{"input": "log_mel", "win_length": 512, "depths": [1, 2, 1], "rnn": "gru"}
Rows from block 3 of a small multi-label audio tagger, named by matrix and row number. Each number is 128 + 24 x the weight over its row's rms, rounded and kept within 0 to 255. All counts start at 0. Numbers have three digits each.
After each channel's rows are labels from the 100 clips, of 14848, where the channel reaches its highest value: "strongest on" is what is common among them. Only what is clearly more common there than usual is listed. The data: drum patterns on synthesised drum kits.
# conv: width-5 conv, stride 2 (model.blocks.3.conv.weight, 128x128x5, each kernel summed), inputs 64-127

conv.45:111156077135156117087126114126103182116085126148113118165120141135135131105139117157102108166143130168145140154168144118099129122132124086133167115136122135136131093078159138105152126093058134
strongest on: rumble; mains hum

conv.72:150131155140152093130136142133151095150174120114167102125155093101104098074153173143104099111117130126137104123096122116108103140121107167125113115111103127108114107117162142144144135094169145
strongest on: shaker

conv.125:104097152107144135139095144118154148146147145073070131119092088114154159074151127086156106096101120109118133063122130136096113132078087137103149132127097111102126117154108163144098132090152116
strongest on: reverberation; text has "room"; text has "reverberant"; rimshot

conv.121:139103090127127113157121146136135141114124116116121116101133157062129092136131094119151099122131153108127094108143130169071128126121128164097123125147117131055140133131069175152094103098142128
strongest on: thin (high-pass)

conv.26:154113123136134150129114101126154145145119098161128114128135106198142154144117131139152124089085181103108163133162101167146109088096136139144135116110112117129144113156118133143142136133134102
strongest on: muffled (low-pass); random hits

conv.20:125109122092114100107131129122105135164157098107093139143205166120140132100112090132126111135141158127150160126114124114093129186173154163123147152103139130088156081177103100140120134117121146
strongest on: shaker; reverberation; text has "reverberant"; text has "room"

conv.116:076129189125134112149108118093108138113115119154126153183117076133133145138138131083094116113125137139120195072113122144137112117111119130124158154101098118141127137149107081110149148122104109
strongest on: shaker

conv.27:113125070154161123147137174168141105123112144123135169142087126162144142136139144119193172161169125141118106097141147119155159150137130128130141136138137125123128118132171147133132142092119155
strongest on: four on the floor

conv.52:148149079140103128132108098150114140157119141124092091118162150094126111101155119148143130157119113170135139113136149128127126122184144125104148116121153102082111129124139134149106127104104177
strongest on: mains hum

conv.35:153152141104120147138142169152107118138148111125133129142171138091121114038121105130106126118103117123127150149108139106130149160140163121112125127092114133118167117143106132126153118134105170
strongest on: shaker; high tom

conv.37:151110131107137114141095119149100132130122083101091167146180167119106077156140103118166149147171145089151110131158142145166127132133166134143128144133150118138140158119134161103153129112113149
strongest on: closed hi-hat

conv.62:127109132153114128151111076114109113157154135142065120138111142138147132110122120050169105170141121132118138123099119131124146151123140125117134107121134144103109129124148130139158139097142146
strongest on: rimshot; four on the floor; clipping; text has "clipped"

conv.66:115124158200144118173080159121089123139140122123117137132096098117117132137155160127134090136138103098088121128098163130087127084132125095118123121152093110153139139134154114099139150085128117
strongest on: low tom; cowbell

conv.89:109142115115125108167113104118099113105103092156139175109111126088111117103093121120100125115145125113144119173122101146147130088110140090131092118131125122120121120082097122085126081185146079
strongest on: clap; four on the floor; bossa nova

conv.25:149153095136157126118110112111142139130121108144154124105154149115152089154164156132140117147153135118169131155167153140113118117095128128092135107154125169109147152166153196136148078105133158
strongest on: clap

conv.80:162134108141137159139172159145125144124139120171169126151151146167125154035130156152140147110115148119122128159122120123141130126130143139155111102137146113163129142134114061115153145156106145
strongest on: shaker; clipping; text has "clipped"

conv.33:138104120132135132124119114148110142094057132150128162148120128130157129116124156114151103171106096111108113157168135139132136153116124097125121119138119164138129103175091177115107101107054116
strongest on: rimshot; march; four on the floor

conv.83:130160150124132141105141101118163131153123126130098074155115124152137120107146134124087118152111134184158137141156144118099152155133139116116125124123127156156147123104193183136151148143091144
strongest on: mains hum

conv.114:112173129165125139127160102044144130114145110129149144112119163124166043095154139121094113121138135115160216155153108087126099146106125126108128121160129139127132127127135093143204104149133118
strongest on: open hi-hat; mains hum

conv.57:123156139147149133148115117128122113150131111149144155109162140115130116175126097136117143117125110109176180125148145104141146128156157124159139101126139163112113096133166146114161086139120148
strongest on: open hi-hat; pattern: four on the floor

conv.117:109099109104104092104148065110144115154137106093112107091128119131115161186111122082140160104111127121134108118088125121139113115121077113118129128087122129149113088119109088147110094164139113
strongest on: rimshot; four on the floor; march

conv.75:158132135134099118097102159133115090125134096171137155120121104133147108143108126175074122131118098128147105130162153136151072165107089149129138108101134112137122087125080135136126120162111111
strongest on: rimshot; bossa nova

conv.58:135137143150123168139073142141109161153112139149151103146125105128119168118153137123123147162111127170077183131122121161104120175142126124143146112139098149112145152136133108128068141140083158
strongest on: mains hum; clipping; text has "clipped"

conv.53:139135124121146100114135151120136129124130113138122158093125109092126105139153164086121124120154127127155097092117132141162109148126110131099112143121129124125149129145135125115141159104144130
strongest on: ride cymbal

conv.124:105165121110127123128151158133147151098173163116146198181120137164132171149113136152135142133119150122112151124146104095174105142160132100155130137124097132149111134139124099155120150155107149
strongest on: high tom

conv.91:139143094098114127156115089127137143107153094119073129145125144125139145178119149100144145119121158169103129133134128124123172150173157144160123112142135160126153138117189087117122131135146108
strongest on: high tom; clipping; text has "clipped"

conv.12:115097129107118156131125124135141124191130117104077141159146125163108165108131139069158136145130107151124153120114122122131130116143135132145139128133106127143124108142155104140133144127183165
strongest on: rimshot; clipping; text has "clipped"

conv.32:142142117147131083150139149144124133103145134136170120080151086137124092133146149156136155075100097134146108120086103117128131117105120134139106111142126136129104129113136134125138101142149136
strongest on: shaker; shuffle

conv.17:128131117124160117124138107138123155131132103138181126134083081154119145211129133172121140122138130134114118123114111090127102131087136136116118117130130111144115148129128100124119126095119100
strongest on: closed hi-hat

conv.93:135117061140149137117165167148135102144144120168173186107132134100137116100111125155187125128158164093177065123137150115154129116102123146131114161143130142135110124138141136129142137112111117
strongest on: snare

conv.84:178109135160163132154089105135127114140128160084100111107163158107148104135147171137167144165146133075145097103152148164143105108080134128085116103123138143165109159152156142138113125065127139
strongest on: snare

conv.126:149124125136126119109141168169128127114122137125133128155141136151102164078120161156114131158118139137105148156134123140130103110150109131119125124141150115174120156136094122148112137150059129
strongest on: shaker; crash cymbal; rumble

conv.67:106115238098126139078103116101112116127150152139109159130150114129121101104130119123098131118169113129123175124140139142173123120129139071152140150118133131113141137106149185101142140124100152
strongest on: snare

conv.42:114146193077125107104112104122151130105161110121146206129158103103149127155105113147122118116123167118143133145147126132168093123092152138122126132110153135125110151110098094163105120134095100
strongest on: snare; muffled (low-pass); breakbeat

conv.122:085116123128139103128138154103143076106158083132123140151065131137118124137113112099132114158210154159114106123133130138121146173114118116125185130129106127073133137140142086161115143124140143
strongest on: four on the floor; random hits

conv.106:143138158126135108098116084120139042132092152143129130107144123107098073131130110125114109134155147123124127141159152146145141111107133145115093166129139153121134126093096168132154119135117109
strongest on: closed hi-hat; thin (high-pass); clipping; text has "clipped"

conv.81:117139110141118131182109162118116122093147085122167134154094113121133116136123111137121104116091144098125113090132122114133125107127134100125106095136113145112161136112102143127139160081125107
strongest on: low tom; high tom; ride cymbal

conv.48:146154112093108134144103103133063108134157130105102191114105118134152166170127175100181127153130093137112124117093162138154109166141136088109151120121111169138111152120135132113089114122142129
strongest on: high tom; four on the floor

conv.96:125137132120138113121128140139161112112182128108106159113146142162166116090115119121102143114114133111148111115138134116128164143146137164154087129160167157112159155115159099162157128140100136
strongest on: shaker; high tom

conv.50:044130135117111113135106148123114127136109073132158131139046086082116159108093067110115096137097143118128110098104106077138094092119111108093117096129106154092132109136094122133116122098129116
strongest on: clipping; text has "clipped"; high tom; low tom

conv.115:092106144083117142134119110148145140143144141151154145141170135194082139169117099134144173101158125136140134124120099130154114098129131103143153140156151142107112117148104108107091115116139148
strongest on: muffled (low-pass)

conv.16:135134118113102144109122110154134095167120113131096093091123132146107124110147117154117074121100107161118096143127152142105148135153116128100146127104121141148112090035163135131158117111152085
strongest on: reverberation; text has "room"; text has "reverberant"; shaker

conv.1:138120123098111150111119121122129122147165124131107051148167142134129110059140104124124108126122146163142117119147137124074169091145135113133138141112138149098153115047136172138133120084122124
strongest on: closed hi-hat; rimshot

conv.88:131155150101134147107163115131135096136113132124145093162161117145082088136117164158115128095093154084159130128104109114121115096133131123141139134115164128160137119136131148132158097112130132
strongest on: reverberation; text has "room"; text has "reverberant"; half-time

conv.90:141105164108148123135123130138130143117143138138097134116176148110137084134128136162100107093109164095140101109115134127112138090133164117142131136122126126120122167133101121119140136080095140
strongest on: reverberation; text has "room"; text has "reverberant"; closed hi-hat

conv.49:102128103126107092144161113119090156093152113096106110144116115057158139121117123124148134140101108122097074103131154134110087155106113118084166133130123110116138120146071108107120122145144086
strongest on: reverberation; text has "room"; text has "reverberant"; clipping

conv.3:100133086174137127120147117111158127103070168152089088145082117140140139142100130132158143114130123119123163127173128152151163114110123136156156163144127144124106114131142129137176144168088103
strongest on: clipping; text has "clipped"; mains hum

conv.4:103088154150125198150129133148123127163127173107089136111092130164130136147156122100126137159162119129104150100112135094139152128120126101115134124110140134153140128127118144133094161128173133
strongest on: clipping; text has "clipped"

conv.123:120087145097166162143133091106135126164169160121108094148099080167128146128131106075129132113089152132094150116115099135133131135134106148125108134132156126102162155120129171134100152109131141
strongest on: tempo: 70 to 80 bpm; mains hum

conv.28:132124148114161130120140120121109138157146120098050154108129134100132115114149108092146134100084112146120133105130136135160116151132143126103123120107158112100162133122144111116145131139142160
strongest on: ride cymbal; cowbell; clipping; text has "clipped"

conv.36:138144168099117099123097106106094134155126110154157133147091091055114113150112107114134094112055097095122126111110117119136114120119121115115130093146135146094132142122115089114120125125123097
strongest on: reverberation; text has "room"; text has "reverberant"; high tom

conv.44:113137125134127113109154144122089131123140108130123158136134113087119106098122100120133150124165094095119110126135167155152138074106137065111026169145115131129146124150112150045148147128123146
strongest on: shaker

conv.9:123108255139136112123096126115149104131143133137152140114166103109148096157127142141026120115145127126126121131127121125132116123094126120132108127133155131152142148129123100123129131142109121
strongest on: quiet level; closed hi-hat; rimshot

conv.118:094095134128126148130098086081124118152133132133088138112098143119126133179151101101102107128140122099108191126108139094138128125155122111110122119110143158104140117136095118135133142133138136
strongest on: rimshot; breakbeat

conv.5:117142163097104157170142133126125116149161124104091143149148138174102140140101117114117145136090104174113162119135157109174098178166137120190121143089120105132137102136122131113118147180147166
strongest on: high tom; rimshot; dembow

conv.109:161114156214125128215157103079135129134101105150124110120138144121163097169123130102122150161134111093140115122096145105101122090094165092138091162155141138138128142145124131103134122163141106
strongest on: low tom

conv.74:138097163130132151127156104155116087139094135114116163089149115145097115144112109162132136107162153137130100139145133146181138120089126115147104132122159109150123114069106128100136110133086113
strongest on: snare

conv.47:141157121169119130178127136120124115091159096164179175157136152133128097108117125147125131154171166127152147174135111083172121136136148122144114111135120130160140147093162114116182137088154109
strongest on: closed hi-hat; low tom

conv.8:132116128124120131090146162124109115143109114138127132127146128109111122136153124138100141135184100086113112132123171134111124102071148062093041151109104107137131110144116146082140152130150149
strongest on: closed hi-hat; four on the floor

conv.86:124111131125127153132134132128118137095107110161187098129123085149129150156107096162125151124110125138100133134107147136137076135114092138128101130113160132109140124121035101116109121172135102
strongest on: rimshot; march

conv.110:127131100083118114117159063083111161089125101153107116167134118123121180156094153115142126110078125112113129147073108121148116124132147132146142145138129136131102127182098091137120119138113077
strongest on: clipping; text has "clipped"

conv.78:122122142126090164100128102106161152153103090142119034084153173120150111106150100111081122129140115130159139142128124137113123071111130127102132093119132110088125110107116124118124127111159156
strongest on: shaker; mains hum

conv.40:122145069123121134100173118111144119109097102152160106151135158088134151105120109106167133159174162139131151176144157089147126127151148124107107156111111139131162092139131098124188101142089120
strongest on: clipping; text has "clipped"

conv.111:124133137132161112133110178178112124129136101123204190117118110127114133075124100139144136144169159109144115153105125091142118112122112131113127132091110108122147145126141113128124149110136147
strongest on: shaker; half-time

conv.92:187130075120137177128160145167110158155118152108101110134173136145117131120139166132189140118124098108091132109136159174127122138110108117110117135126122126149103123157165145100149167103137150
strongest on: closed hi-hat; clipping; text has "clipped"; tempo: 80 to 90 bpm

conv.94:108119132118127112081138149139161147153105105129141108124137088123104161140121118136156151149178145136144156112129133143129091120114104177111135122149149128100132141133125091130161158129174159
strongest on: closed hi-hat; dembow

conv.87:136131087121127145128144106126125130103125115138117115140120138105115160201140145159165135116136150117145104132096128116152108124127140148119141122104156117183121147144122094117147099131125100
strongest on: rimshot; four on the floor; clipping

conv.15:168130112117105129100081173181128128150166111106113112105160154102117135125160155150138102176140125153141112145148131170106147152157160137073136074121097121120142130072164164152106152088140130
strongest on: tempo: 70 to 80 bpm

conv.119:167142145158130133149099150124108110127107163086112102085124155111125131106121141075123145134172127118129162111124144149081158151164129143171150141139101131085150143106155128143100137187176141
strongest on: white noise; clipping; text has "clipped"

conv.61:135109133151103131099093111134111113114132180131108110131122132075127100117128105105109099132140145089096162110138138151111169124106121125136153117125145097114153099108117161120085136121043152
strongest on: reverberation; text has "room"; text has "reverberant"; clipping

conv.30:141135157110134127124134120102120122143128102157138132180159113124126135209138144155084136153146116117106153135106122105148103116117154108159150148105123115148139133161122097120148120121111118
strongest on: closed hi-hat; random hits

conv.60:128148078109135138122088107114139167105152102061129091143106151073140119164130138113121106130065123109146153121141127132079084132135110166059140102136101105110126134141087140165090096111141100
strongest on: reverberation; text has "room"; text has "reverberant"; clipping

conv.24:123107124090121126124116118142086128145130136165117125096134120129111135105124124134180117154138131130103150146133178171127160149124112149147122145113138147094144116105122162134076084100122149
strongest on: snare; muffled (low-pass); mains hum

conv.56:116184115057097128144114107131154119103228131092105164141135143145145144148097143118135105136095140131106153124162121155154112156149152127151142109141116111105120159119113131175103119147108161
strongest on: high tom

conv.0:088149155110135084120122135120104124113146109125108164207103110117149126112083117126100114134126136116097119119133130104151126104122129086119128127133075136156110137120140098110127133081019132
strongest on: high tom

conv.2:127121127150099103119114153128104122090097195122112142145133125132117117114121115162119123131158151132131131146123101137114172102143123102193146157158137118125123101093138135114139142112140098
strongest on: white noise

conv.38:134057135123125113132086145177094141134135152112150132130151088130119186132107130125152140121127107136031133144118132154125148152151115143156146123118101119122127128132099147147030123131128145
strongest on: muffled (low-pass)

conv.31:151099167114132157142117132143141116106134147134140164094156135149101119132122131155145154091127150119144126126132131164183109102130140126121079115104173108117136158088095119128129115140122111
strongest on: snare; thin (high-pass)